Rows from block 9, named by matrix and row number. Rows with one number belong to one attention dimension. Each number is 128 + 32 x the weight over the matrix's rms, rounded and kept within 0 to 255. All counts start at 0. Numbers have three digits each.
# q: attention query (model.blocks.9.attn.q.weight, 192x192), inputs 96-191
# k: attention key (model.blocks.9.attn.k.weight, 192x192), inputs 96-191
q.33:116124127193128102120168105106103128091099146185129149141151128153128111162128109128104152126069126132144118128128151128090128128120043151084165091128105115126146137135156127148093153159135199185130121115128128112150166036142128128063154081124139128128109146151128128148087179137127165128
q.34:108187105126115127128150052174139128144128097134128118078128126137128153128158082128114126128128128128128179103128143128128125128128168193170120141103128147128125128128103131131194092143128128108128106158126099079181101189112115093153102145099096128144128103128135132091128153128132128128
q.35:157164128129128168128093128128150147128161128166128128079118152084235161128128110177128128128106151082111101128128173128127136046074165117128178131128124166128125115128128086128128112128166156128115128128085128128103162128133128121128128144107128097187128150175133128161113128155128128128
q.36:126128119121128151082124146128128082128138128097128173118128109070188128183137190145128081100128121115128081117141128122128133096128156114128143128109132127106118134128128077100105163128128134087128132104128128128128137115071135125135128129127098081128176187133135097175128169119133146140
q.37:128128122146128122112139076128117139128119078117148128129128114133108140124147064128136128128115128128162147128141161128128174141128128158128128130094170165152116117134154128118189110108128146128120091096129108114132131144152119109083103128133128112128128120128138121128104147098136150097
q.38:107109133070128128128108139128128097138132131050142136077128128066083122106134150158140128160096124120137056114121113128149128107155205090142145220146162128139140133128128095144151154105128147128235171131174123128133128173000128122169128172125106128113174127128128033128128073120178130154
q.39:118121126128128147128113128158171141199130094035092117113111140065114133161138172189112163170155128118153128112191123154161092128128231100128105191154126147115123128128142063128105128128131118133180163149131128145096128128030137128228128177135097108128195149090133072211185081124128143101
q.40:128202111153128118154128128098116228119090123170083128171148140148154126049128060128138128128244155155128128126078113128193128149109106144131095056127134128126128112128088188128147092142128128145043128192157162128142095143255126180128170128128146122128066128117106195057128119138095100128
q.41:126118128155104144161095175128128102098128102138128131128094070128077128128135132169129150076095128128128107125093161128128146141140148128164128128128128153128121128112119151128188132128128128145176128128128102124136128172111010128128128128177095118105128128139142110143030140128196128096
q.42:128102128134110122086128128168095088128150128083190123101159105128088140140116159166128128088088119174128128125177116128051204116128128128153128128128175132142111128128128071128142149159176171129128128097121121128154128121025091088128129136110078112128128172164128128183128128128181156128
q.43:128106128165109069128128114106103128048128128142179128143172110128128112091104096064153157188128152207115111119128062097128180128205068114138128107112135117128127138083128128157135179206148143128128128149128146161187128128128136128128163111122163137060062145153089112121071167128128112128
q.44:157086137108129117122128182106128130128195168121092137132128155105121108144112209128129128128152106155121092128168090192128128128107141093125128141128079091128134116099127114106049128128156079159133177146100128136122145058072128132183128128128110135135080159110128149191194101140128093172
q.45:162141141090128110121083149105142179069128128073105145085128128155085154128131192128125123123184176149125144095128093190168092094097172128169090135134168128128128120118128128128128089128128095090128148179128182128128128194128097128187167135119064190154118103123145161128128072103128115163
q.46:170170127128116103146128128091133183113094128117128105158128160199106092094150102119128167117131124085128166145104128174185163133078105131076116219203128128128128125145092176112108128021128131113063081095128176128128089128128198128094127128128194194141128128123128128128130128128128131108
q.47:153127125128128144112154114146128128112174136189128106134128128173124110189128117114129128115095128144131174128128115060128162128179065118128123092076120102128154136137128128139139126128153138121119088119085128137141170106121177111099128083128128153128120158134128187128154209149099121111
q.48:118150139128121178104137076133138177163099128128110095164128196128128128121112052128128193185164128099138168143127136155128128084128141128104100128154128128139127129119111128138089140128127115131072095128176128128111128109155128192185159082105215136168084107108082129128197149141128128128
q.49:104168123128154128087196078125103128159114132136121128173178117128149128128128074066128126190178144136128129123128119050177194137128101108107140113128162146111105128128128117101131144159167128128085148168163129166143128128128160128117128128146128075128101138128118110128173140128069113088
q.50:128182115167152132141142128111095163116120151177152124131163130151132123102123056115128119128133161128128128149072118110139179082163128122128096088111128136128122128143109166140128128125136128097108117152163116167141128182181128172089158084123167123142102128142128149065128152128128124074
q.51:149148145186126128128114099128130158127107125188128128138102128181181128128128124170120104081122128130117182155128128128128059128063104128110128083103092128092115099152128125093109093094128168132128128102072165128108128128209178111103128108124094128159111125121145128128128173121086155097
q.52:077128122169105128094214080130128130128071161158129076153128149128128128124106056087127215216139128157145128128134128099128143128128107115120152143145129152124088155097130103125128128128125128230128128157128145128173128051076123128128120128152169070128128135133114128187120128128128106188
q.53:128204132128142198128148087152122184128068121201116126144128128111175128081128040128128131111178128123128128146133141093137128118131119128087114081105135135135128128128118137143126101129110147128071130128175128152103126126236127167120155128128171110128107096127116170128128137128128128073
q.54:128079128193128077128128128128102085081131201216148128123132128199128128120116113054118128168017163128082128128055095150112128128110049148117128128165057061137174129120109200189116128147126158128142128107128148114160151128115128128076131096109152128144049125151128142086088190136116120136
q.55:142127128175128104119191093106123112088159134210128128133135130156128123165128128103129111128105139128134128112128149128128131152112028128128185079099087095111128139128167128101128128138140153128101085093062172128128160128128179128069168128128128128104076128128128185153153190141118138158
q.56:140128128128140128114059170128135080128128080032128137104094128110131143128134189188128071083128088112121078134137147135128128156114189127150136140126149143118111117139128073112128130128099128128184153128128099098082131163084084105149089197128039095138194179123154082184114096103136156109
q.57:132137128197138142128174085104128140128129167213128128124128140160151128156119093107128120128105149123128166128154146128082158128128071128105152077101103120113132134146150128128111128128122177128082103119110128123139128128195163128065128084128160141128088121140103181128124173128113111122
q.58:128153109097125128070146085176144138158128093128146128077124128109081139126176087182105128103131160128134152101187096122106111085128182121174119200128128128161131105128104114094148111109126128100128128156165127131144110128086113085198078144103099126134128126128128123128120108137167128128
q.59:137084136156129097205128188125144069074132121128128128094128083137128129128128128128122111059145104128106121093098162128128111182142128155171123047134128128128105131114096144128156128188093086130111121133081117099150147119183049097078128128165128137128072141172134128098072148133154128148
q.60:128128128095110128128137061194165160152081087099128128076084127118092128117162092143121127128173143134119167064183130048086092116128182196162120143129192128131116128128084157113173099150128135124113128174139122074152091179143119095178101151120086113140186128139128136076129106152128143128
q.61:100128101101105171128139091146133128134083109128128180110128128128236128072126142135137149128128049125128128045146249119090183174108145128098218128124128141111128119128154082057139109143143128128041128126128164153128128027128145128074172177128128128093105128166099112128113045132169128162
q.62:128173131128144128075128083128133166130147128110079128155128128128105128128160128160138158192158128128128152128128128128188129159078128108121112128128150107141128122144128128075103089128163152169100114126128201131149128128128204128128128138097136121128152128105147128158182126128094157130
q.63:128128155174122135143108128128095110088128128198119138173174137138128110146100161099155128128080129109139100165128128128147158128117077103088155099121128128106128137131158140141066163116170131132122115096115123149107146073134143169084170079128163136120128134142128149147128147128128128133
q.64:143128128185151145170110132132128152154099099145127128128121128132126104092128122201128115097133156131123167202125114092138128147120153090128122128128177157128054093119128153128187128128128128092133128128136162123078130208128100128180118128128072128095149139097128146139074127136100128128
q.65:125128128079128103094131142109197098110151128096128127145113118128138134164107131051128167174097128109137128065115128188130128128147089162109126113128072128119206158146138128128081128145162128169118128128128114133173093037093155128076128128066213178152116128165137128128172128123128128128
q.66:188128128128128110171170128121128128136128128102147128100095120128113168128096182098118128128111159155105121156139128143145129138099094080120155130128128128132128134121128186145075167128116128104100117073128144155128120139118170113161128128128128149128147128109128091133132132120173120162
q.67:033146120112151166115173044153102142128141093134120102180160180058128065200134128170165142128124140128193137128128163105128128121127181144154128159026115158128066104128136128199128124128068128092179117163126128128128164151099128175194088156128144080128151152064128108152131128128081118128
q.68:152170100192127128149128120128128145128105128128128139113148128128095145170169121128111110061128128106129167128063140081104114157097138117128091168096151203149099111128150128211216105128085229116151133144128114128092168211128031128128095128172056128139161122117134179149022128128128099128
q.69:128128127095125142128218095128128128158167198069128093150097145141128074053108114128158128194156128199139089077176117186128097128107155139128200134128100128128128126135049190128047128181128083128128128124128128128120098125128210166128142128128179192137082089094115065128179128145128136173
q.70:154089128145137115150169128128144128128128128114141116131120136149149145128092128110131128187128126128134104128133128155148150127140107073086178134128133130128128111144137128128090160109152093119128111076128128158107128121128173128155128097154179135128128155119128128151163128128143121114
q.71:104113128098114127101121142122128110080176167134121127144142128128173128152102128128128127148128114128134128078132128128128129093157079132099141054119093084119181128134128128080080152140200063152119104104075093147202124033098149128073159092128175172128087116163110153115192152128156128128
q.72:081141128070150137105128128106128123130098047130125144172192138066099095128157128128128125070091104074144139128078115100079128128128143148128068182079128174182085128145128128196128139111064128128199145144128128134128128154128048128128098128128141128120162163128116128120070128151058128128
q.73:086133132128144179079099135127128121135134140136169128163179103094157150129138114129128060092106128128147128128115133112105235128199128136128128051128192128128105120113161074096159112109179104177165128125147089141119181145128128182061170128136148128128090155174128105128131128118073130024
q.74:128128128165128152088128128138064128112097049128123114128128108104087151174152103192128099025128128070155159191063149068106128189128151128131107168104175192128136121128183068128255084057095207128173128127128128116068190215152033128068092151128077128130128128128151113128043185145128098128
q.75:092154129128079144056095095156128128109139129163158113144145130127160126165138102128120155109122122112196121071128146160115128120139101178077128128083128152128177153128119106052130097128154128184129058073113128123128096128128128128052128086075196125172079053189120144128163128128154128107
q.76:173112128127128101128162161074128123193131167128085094149106078127128128080131113047165057213167157124128128113163094128128195128214078128121132088140123128103116128136133178121114139128219096114142188089128128128122107147066191141160174128128145128051140232085141048128156084128129140078
q.77:138137128113128125140104116122130160128128050128099128128128094128128128141148128123107136092110128129063167108129134087128128139094182186192128119144125113122128122102128128167141121174128155128143148195128127090140101180092104069154078185108054122137128128128126128128086128160123127173
q.78:084181125128128128128094087128164157131126128166128128134134122128144116128153097128127128080138128105128128093131128143128158101146142211124114128128128162128133128128099101076177089124144148152152128163137128089128110128128134133083128133128124115128104087156146128100109121154118135128
q.79:128149123150155128128131133128102145108133125118164124128128100128128128134136075125146128091128087143148081128114137097128195128167107106100168128070128168117102134128128056128191128128142128168137146128139128169102128129128084128059117136146128049110076145190146123138114145128086128013
q.80:178119121162113141128103157171189144095129152128168108092056128212116156052134135115128167128134128128126136119167114128202128097058144130113157128199122114095153128080059128060098117170128107128061128119122205107132033150128176128128128128181128128145115128124126130090128102113197127128
q.81:117128113152128178089075128128206167068169128128128173077166202101128128209108120202113176057126140102163148112128128128073052148084173111128147128079116208137128121137116128094132128102080131128128118128128099128131166092163064113101131128128087124186128064128113255183150128128121108131
q.82:224103174128162063188150128128119125128128137115102128054042128199038162136086192118129134128128128128065159128129128121161128175073128113199095173128069100112195128150128128172106152128111128126117114128070128117157128140072128039156119128128094182116193155128128112105128159136168128238
q.83:066182099164099142128102101184164184128148111236155105128128128130156113128138128128108130086115128107128123128128170158128156135121128128098195086018117204138088112157104068061162032070128128128128080128128128108114170122212153095068111128128128088158070060128107230169147128140128120100
q.84:090128128106128111117095109169161143025127058128189119093146128133128157084151120168128119041050114139160116155085128139128128128033168113116179156128160169126135111165136128145128095128043181188128128128088138138133160179238128128073128128128114128189073018183133135128074128128128128176
q.85:149128149128150116137128107128132156077110082117098147071068085144128175147135115104128128093123156128072175128132128101128096128099128193128128105128128119116165129115107143141164123164138144128152148172128111091165095145128088063119128168099066128128145128107128131092103144144141128144
q.86:086124127118128108128105099133192130136134130167141134148145128125163128148128132128117138131113129128177100128138128179128166110133113165071128128128107128128168141125128108049113110125142128157128128088128075128128128050128183128028128100087194128151083062186112145100129128111128128116
q.87:104128118128108128140128132128131128167156128104140111142119143128143105111091151122149128128153115128139128121144135155111128140128128095128179130128128128128128130156128135113074148138128128110085113090119134130128142109128200153128128118128177128117124128128108128158181137115130144146
q.88:174122128146128140128129147151128133128136128132147144106117140128106149070112128163128138136128128127085121172119128120143107143115145089131138159169128128112093120128120128144128124128104128127096168128122173134127128128128089091128128128183112139128121128128136128128117128132128128126
q.89:128160098148128145123020170110117168086110128181124194128157124128191146129174122173092128128137140128128128161114146113139128078128128128056100052128200186133128115128153073060140128088128170138128128170128128156129159109180058128128162106128117060128071087128145244106093091128128136128
q.90:055135117142123130157190059128097155241130140122128093177137181120128128153123113152159128147166128128128144113151128117128130119150182137152128121037058128128067128128128136160127092128128137055154128128120128085112129109102232128128113154128128128112128161064085150185167147128090129128
q.91:130128150128128121114110114128120128061099072128105136102121098128109128128148092110129146084089129128106140109128135128101129133124116146149128137124132128134128125111128117154151158128128143128158141128138086128142127128078128128090128148086128110128137128128128119098083140128128128145
q.92:128089137179117126128109184159222189128145164128111128110128128174128144099128166128128158128196134154128123068176112128194113080128125139111128065160069131128144140075064176009128124208168128094086125143128128128199061060128211132101140098139117128128075055175128226128188128087207155113
q.93:094179128111113151090098085150128128119121128159109120128128117114132124174144128128144128097147140128129128081137135116128128101130128204154128114087123136128128128132094118100187080131137139133128108128128091072150105122128102128128128138086100124128125128138128128115149143147110128128
q.94:125109123167128067197216111128128125193121130077108128170097109195081128044138156087144172202128128207134128091157128128195102128095128133128127128159050090136126131128054254128091137128094132092102128128167161128147021128100238119173105143128145128082128128042095090118132128150128148207
q.95:133128128128125100138128128128173140177130147146110128105128154128137132108109128132128148205176128156127128128128136128128038123128128156153128125189128116098123116128046128128054128153096121128128128175103128128128128125128128128128128118157128128128128128127140128153178094128184125128
q.96:077160108127077165128128045128081212128128131117128127128128128144128107128110163128119123128164185116128242115128119144128113128128150120140116190089128128118139114128123163128128113128147147142128097128128123128128095127110173134128128118126128075128156088128059162095142108123128162159
q.97:102149123150145151114128115128128151128128116097128118128121135112163128113107086101121128179118109159157110128128130117146130128151100145103128075148128167128095128086173123091128128144128128143118138127125112116146092099147135143114107128139149126145094124128126122154128128160150140123
q.98:116122103188128113128132158126128128140101156128124074142128128146128128112123149128136157192128128128128105082128106110128116211128087111128172066169128143100128130158128172069165128150124109128118128092128101122161084075153128153091128076128164129120072128167128128142166093169133100170
q.99:128128128132101147109116128217118151173128087136128128128128095128186128144128082143071088128149094110130102119145149128106128103128189128106164140128133192128122111128114143128128095128096128082128113151140128128128128128129175179127090128174128075128128119128128146098114128173164126105
q.100:128128128128105153124128128128170170212094077137146151128127072071183128132158058128128081181128128142132111128142107133130128071115211138128147128128116166089153128136096134128054102171128128024101113144138082128075111128128242187128055128128128128158128105092128151092164226141137127115
q.101:208111095172135128198110135066065169091143175181132204123134128228128169128128119198128128131163183210145128214117118186147128128128128128128149142088104079160163128128162147118128136099176157128129128117110128149128117120134128086086183128128128128128128111096128222100112110128105152128
k.33:128124106102105124128175128160154120144128070090128128128128127121128125128125167128133128128128100128146134053150128199163128128128181091161065141120128096128159132156119128095084128128128118140128098135097178149137127128087192163162105146128115171132172110128132156128163128110165144149
k.34:083082128040128128113108138159066083090151115128114117131255142098105128176128147155128085132129102071140090168152128128069175128174159000146129158099151078128154128133199074151128108111128105144135150112128145255142221128128136125095188128123128128128128152125128128128137128124094128137
k.35:131167141128171112128111111128128080141137120135128107128128128128103053128128128105147131068128184134159155154128139095128120123128128163103160138165115124128143179124128128128136119105094128122128082128113082101128084128128158128164128066132128144128128128128109090069128128128127128146
k.36:128174128137128129098125098115128122114128128142137150161151120132128128128142113155128106074068173192177146159166128128143124166090122163128168123128128152128110128128162115145131102130098174146153082114128128081099079142145131128128136080168143128139147128128136128128143165149156138087
k.37:098102126039128128128128118145085108093143121128110128128224128107128128128150149128136128128110128078122083128128128137105164092132176000150109151128128099128156104130160096152087101118128107136121159149149181255128176140128148133128189139113128128110128128118133131128128131137110137128
k.38:128180114175128150096107112090107139168095163149128128194133155128173128127102078107128054068095128142134162216165128090106128128166077095049184124090180192137114155130184093128128128095088128128155128094121092128084140122212128157128148128165126139159128157128145114128158152127109142038
k.39:128186128204135139092084126065080137128119128144197157160084137165135149106116094128109074081067197193136123203133124128144128141128077128075163117101128196128103128105180128128128128113128185128171140128133047088090128181160089128141138066136086117166142128128152128128111157138110128047
k.40:128063128075128128128090128128113116105128124125106096079113102110118132128128162104128161196180121043076100124128098125127178094160137105175071128140128077128151128129128172148174128142128096124128175147147155200146128161093128114085136166102128085134128169128128087128128090126128117185
k.41:128164121128176128128128090128151127128128164150128128147128128082128159128127069128128126130149166051128171162128138076122077082145128116072116155128153159128114128145063128137123128125128128108128128151128166125112118118161144143128135136143180103128091128128087187096165091128128113128
k.42:080137128071127128100118128172143128133128107158118128128200128103154094167128112168128077098128136128151133149128134144100128091081128046097128128114128128128155155128175093128088128129134128128128128110113128179128147116171128135153167113145128128125166097092121141128169128128148128097
k.43:118067105050120131118161135208128123176145067076122095125200123153123128129147176128128093128188071119137150128181100128128151110128184034128100166128137064128160099128138099067122095128128089116128148135148197186128175111163154128119128170119128128128145116142143129153201128117161130106
k.44:128128128220128128126149108114184128128110124128151128130006130162128128128144105100124144115120128197139158128108133128173088169081104255100165104121128128128089125131128171109128135124075170128140107115108088000128064128128128128129056104138110106150128098128140128128128139128128128104
k.45:128128128128128114088115080129171126131075132201134128128128128128140128128128084044113128139128128098145123158093137072128128128192095128097211153128128147115109105121106144163197163128050130133128125089133070104121142113128122121054120128157177063128085100168142126128131142132109081150
k.46:128101128166127122171128153128119149159128170100154128128128128145126128110090143097147128156128096153133070080128128128128158105161128074128118128112128127099084092181165107127096151150166116128105157126095128182146128090096128128128128144136128128089128214128168138189087128128100148185
k.47:085089128076116128192161130192128128088174094109080133116197133129074099133164188128128150156120081172128137072151096189128105128128179117191128152112128081126157128151128116128093128128128102162131089162125179154178133135113151120159129126077121184128145082119128168128128156141169109173
k.48:170074114128101128139156199141128093128128134060165128068099128191056159107128179163128128146128136204143128131160094195128128128157064174180066120137133099128155152128199121111128128128128128128163128119124051092128134144078083128169135128079055147148168204133141101175128128139137128128
k.49:114080129059128128142121174132128142113146088055128128128175128173084128115128175128128128170128088128128124142121078177143160132083151085169059161143128128130159083100206128128094103128189110151138162153149128169141139173137100121128148128140125141146175150115144085128138121116128130125
k.50:128061128047128152128128149128128099103128128080128083115205128125075058128143170151140135161145098079128158136123113128128128127159128120169074128142147055140155114154164110145128148131128077128107145143142160191135172108118115127133128150120146141092143153128127128147128093128116128173
k.51:112128128128128090184126128128143128087128128128075117103098128109095136128117153126128182148104128095105128059057128128128113158070160123171128099153079117128128120128086148153128110128128122168121107149104128136168128128073144128108128123119119128102126113125161127128084133128126128204
k.52:167098149089155111128128165128128119159183126069179116114128139171128200128109166128130029128128129170122125137191117193153128086128137037140110151086170128127168126103182113082128100074184109092155128128114083150129154208119128128183147114128084151176174177128122099127128131105128174128
k.53:128081112078128102157103128117089128128164128099109092094128113128104129123113182160128145156128128081130136129128120128117150101148145128183035115161128078125164104128149136128113128114194091128128169137119135169150156154092105128144128140096104128132142169128122101112128128127077143166
k.54:140094108125128104187217123153171128175128091092128116128119145128089128109125160128128197181209071155118166052142111128141055166099138176169128133124128128128117128128055113128128173144025128128071095128128128090128113128128180128146061174131133138090102128140128169128128054128191113187
k.55:074118149108128097128184101179173157128128067128072125115134097128112128128128178171136128128128128143142094031127128188128121154128238078168128133128056095123154116128086128128080088128155128153122078152084128128160128139111201138139113145100128150130132128128133152128125127134187128190
k.56:113240151193163128097068083071132163120077159202128188188128126087192123128135051098128128087079164088128121163098165060139117128103130155046163111128135199175092128128128150152145117121100179137132117128136128078128128128169128162114128103189166110128102083110128137092128128145116128082
k.57:115069128073128121128169136178143113128163128102091111096128124128083128128128186171128128154141128133145123068134129175128107128128167106190128128138100069122171117128126117128095128143128095142128116156128163161158128128092162134147119153093128167098128130129132148095125121130155128204
k.58:108101128073128158128111113128070097128146115158134139157255154106124104167128128128128064128088128105161104187153133128071158128170118000132167159094159096128128134128225074157128106109128128140157150122137133255128228124128114128103201132128128127128128153135132112128140164128080147122
k.59:128156139128133083108128087128128149128122135160085155128073111066128102147128128104154184147178128043128152111128132085135109091123182213070113119128081128198115137106000128110173128119099105128072078137128128052075081128115165145143128128128128077128081128128067170101134093117119094128
k.60:075090130041128156089107119139062089081158123150128115140255131097128095163126128128128128142128118068141128169128124128080195084172151000142128128107152081128150128136198089170128107107177113128152158126153157255128241150128131128090199128127160128128118154128129095128114155123077128128
k.61:128128134080118115128085128128128128128191115117127128123128128137214136128132128122138128128128173128139061128156170128082227032142160128094201110141087122128128128128200137108120128128128128128128128128083128159072089163065198113128164073147128140130128139106132074125128171125167128079
k.62:128110143116128128142128128128128121128128109116128116128133094169096123106128162141114071140128128128143071128128106159134188128111128016159143158096159112128142086143201128120128128128128128121171128128128128201160154128134128139128167107095112128156161128128179128145111163128118151128
k.63:167141128182103105163153143127182155147114137094128137128000121163128128098136126114128179127157127128116163060128120128174066158090097255128091101151128143118101129128074161091131154146088132115112094128104128000128026128128144119163068134128095137129146106131129128133128128132196128132
k.64:091128128122134120093159077088157128090128132153097128062122151128128138227099176128125128104128143103128137084143189152089131128116154112169176128047059102097154135166088127136110100083128163106160091128020128124203167107105175010099127152097040119162089096158128171183130107118153120150
k.65:173146128141121129167128186128108128172052119100156128188128104115106108017128084155142128175128128130140120176117050084165109136143108153078128128209196169150098126094158126128161156166124128157093169128229128127085099160146071213128128118172211130084165161088125098077099133141128136095
k.66:114158149156132128088130071128137180132148115164099092094098172128119112208111128129107181071128170094103201110143191128128116135090135195182138128050083129122128133150093128130152084077093160106159057185026097062181158128128125019125094141128003128172123077128128185201168140117128136145
k.67:105128160128128170151111128128048128076130171147121098099128160128128128128092146128128128128128159124160131146128182143103153070127086128128163128145128091170140151128128194128104150128188128128154128128128128148126127128128160123064170128128128146125154105128149127128128128131158128128
k.68:137098134120128081128128118127173093128221143173096128097119128137185174167128166079106128128114128128111128128128128179128163091173136108154128128043128128098210149174128136105128128068158128072148128100037152128177141101071128062128163139091083128169071118205138174157128099110173124128
k.69:102196145146128147091128079059089180171050151112128077128085211172128128128101123151119211128148157106128203136129153124093111170125128171128128089147128128128023127128147108113150147054128173128128098145132112098128128056217128108128128129162129156128140128072148142128128074126086116116
k.70:086161130155135125088128034108128176127128114136116103102107169150107102211121166128131184065092183090122209109131175105075118129077129173184122128128100128131128128128107128128130090087091182122174053128033128069128136128150148028137117144134013128128148095128142146199128139115133134174
k.71:127121129128115138128128151188121124161055093118142141181128110105104107069165128154128128154128128128125148145119073128153109128111133139114051188207194128128126128128128121128147148184104128134109128128225111128083099166147128193179138102162186135094128146075128101069112158143116115128
k.72:155099102128158128181114128142112056094151176128128116128132128128191180075101114128128066133128128161145128116151134128138158067153114088118128120128128076136228146158128128137109140143188093111103151057162181172128128115128153194128191108139178128075128157123109128046100128128128135128
k.73:128115096128170131128128128128115121135110140039168128123138103128128128115128133111157107128124121148146093127160042135152128128103161097131091189168155108128165137079140154184084164179130128128128128131190119144093122169066156169128124128130162128096173128033128071073126128161147128174
k.74:128049118096138128151114171128127128128207163128128142094118068138175224124128128070103033166108111147128063130128128168128128072150128093128205130091073076128206145195109176123040129128128128067120184128128146149136132128024205128119148140072128128135125157174128136128131128128128128128
k.75:150094128132133106174128195145125128172128126087153162187146078128128114036172098145125119205143072159161128168106042146185143160128118102058086128208189128128128133093128133142124169128128082150128177076240129149068112146124113234145122133128236136077133179107122088128094128124128115099
k.76:122154140109181161128157120128073128042128103128128120060107150141128128128076125128172128128101133120056135132124128080099100162128172152215128128160145138128128128098117127128128128193141128128129128222175128096092128128171128128188120149150087174128128164035128128063128225154099130128
k.77:151107125106109147163088225159128097108128144128137128126152100098165153045126072123128082181172070128138056150113085128176130098175128090074161128128160126128128129140128134122128150165161060128062204078199178188128132144128076211128148123112234128128102170194122115054119128128097146083
k.78:163080112128122124175128230157116099135088138097128171169158082120137136014128084136128128209128064128128051154116067128128151138176112085077128128204181124123145128128162141128129175128162075158091189067251153172069108128118128219128128115128227128084140180117126083052128128124144130095
k.79:135128074105128128132128128129143128122145128091124134128115071122114128128129151128129083159106137128128095141128128139148128121137128116128128136103114088128128114156113160174090128157128128128144139124119117118109122164128186115128143156109104128110128170107095087090128107127122128128
k.80:117128117147108128090138117053168128175087115128174142128128142120082128128132127128145192125125104097128128128128142142128107205144126156092149147083174180089061114103122064128161147114054149128116151162128128128128144102128114128120090175114137115147094128191142128219106042128086094128
k.81:108098120149078106130128118128163128178128116128128160186181128082226119128199152128128128128128130090128112148111185186128160133128140073063184135067128133119128128128147104128094126128120128128137093128128128182136109128128187188128128091106128087128044074201132128159128071128128146124
k.82:128128140132118128128128128122144166150201109234054125135112128128128133128177128157128128128128150128067169149128153128157125041128161175112142083024078158128128108128086128095173079128139099075128128167087128080128159128176075128121128123128128128192101133213137234169153168106064128128
k.83:118128111141116088088166115116164135128100122096128141170135094141128157139156128073128097170099099128198091128128128208134167206134108106081192177084128092073128134131144137131059183084133161113155074027128128147145117081049213128054129141118128128128087106134155128200124066128157145128
k.84:159099125141108128128146135082206120220147153128139128169096079141150128128128148059128091128128128106128109117133128202172128124128114105049165128072096096099145104144119122110128159063104090128128128053069128135148135128052224128099088174080170125135128128128128128200189000111126135046
k.85:166112118097128144128085227168128107126139135150131128128162078092150128044128067134133075190171066128123053178101070130185134098187136128072135128128167141123128129128128128128149150183128049128077224128201128164066131166128076224137143128128229099122102181175125119045128120146099140072
k.86:159104121128136126158128182161129128172128122087167128188148081139128138026163128128138104187120067128128093128113069131180128167136107128089090168205184128127130120128128142134127164174135086146105128091230128128084089138132128197132112116152211147099138182103128072093106105140128116095
k.87:101152131155135128101128066106128175128121142116121098110100178148116110206105151125128186078107192084123208113127197113069123143087122174161109088088097130147128130128128122129128110081113193131173048163059082075128137098128128062128128111155036144157149090073156144188158143117128125156
k.88:106162118128118118090149037062146128115158128143115111095128163124142101216098177110098164089129128128116156096123172127083120128117141128166169128030097128110128114162128097133131096078089187100170076128026128097182157104112164057128128155094045121150085091159139160220163101102120115128
k.89:099119100128128102171145098128198080128118116122133128128184092121129130128144128100128141128099092138155101067123122137135128186145146066128122165128128116094128126128139114149128101128128091121117070089128133183128128128064161157124128134081128128079081108172106112128128077128179055158
k.90:128128204121131160128142128130051158068122147136128128128121165174128164146120128117130128117126138117146156163158128128076128116089103144128173121128117089150128163128135128128128128128128200128128087128138128140155142090156130038128128098129093142128132128128180110141118183129157134132
k.91:164109128102115126176087205175128095136128113139111128128128076128147128053128101149133080171163085128120079145136073128176130091157140128091108143128152138128128150124128142128128138173150066128092205128210165153065128153127092203157148115152200111092130159153128116051128128138121138086
k.92:128150128124099114077130117138180128128128086137186187159171141128102128101157121129191128128128077128128132135099128128128128236128116128128109205134219188084072111104128074115128142147078128128128099128128085137116104128163072100128111132128152139130070128157126106159098128109129105128
k.93:155087120128117128128128229128124128128103142119156157128164128128152140026164083132142082193160066128128041173098128128190139128182110069068118158192182152114139132128167128132125167167155080128086200072234137187065117148115105232128150108128247102100128128128128100061128128128118137098
k.94:128158179118128167090145128128128128103128132133128109089084166163128156092128128128128163128185104159115140152128128120128125139137128207128128108128128142119060126128125132128128121102138141189101184128175173079163129098219044024115128155172128128158122132128175143167131117126128116077
k.95:116128175143128128128131128055133128128128137128179157128142185098128128128127135145120162086094118096158158140087128128128128171104128133092139128120128149126128128128151128128138128086082173128140087128097128128152128070180106131070123119124128126148075076128128139187128128128128091140
k.96:128129137148111128128128135128128128128135160109128116152118148115128128128109128104128214140099128128153128144128128129147128128155097128128074116132132157128128128128128128128109177129115089091128094096128123120150128128128156102141128168128128180128143150128128128128167100158128128091
k.97:136159107177128121128147099128124125177100138173128128140128148172205133083144128135128128189128186163133157169128128127168128093128067080043128128147118121156161105128128140078128126085128152104128128106136180154187103085142128144080129095098138144107065080128132175145152126128149128049
k.98:128195106136128128092108128126150163128108128188106156113122128128145139135131094159072128104085156128157149154123162130128110128076177103094128115140128201126128128128157088128128065063128188152128128128128139131128128118158128135103101113080125079128146051128166167130128128106150067080
k.99:174123128134128128128121125092128128156149163121099128085122128170098128128128157110128173221123128103128165164170082125151122128123128128128081144128120123138175163153113128140128128103128109128128133120128172128170128128080089128104128128125128149134100128079128122194128128128128136113
k.100:211140145161117102103138126087089095128165128100099128074116153128085128185095189099128150192112128072158223128191122113136128122136040128096044155199136104124211128165115170114141128072136128110178132107169171151190086128088074083111140128084133110128128143084128092211152136128128128128
k.101:128134119128148128144120149128156144118128133128176113128124140128128128090128129128127128128129128126105128051128128112082115128130108255128128092137161128151076169050112107126072142181073089128091109157070090055125094094162143128156178110186128128143128111153103117128128065164133128169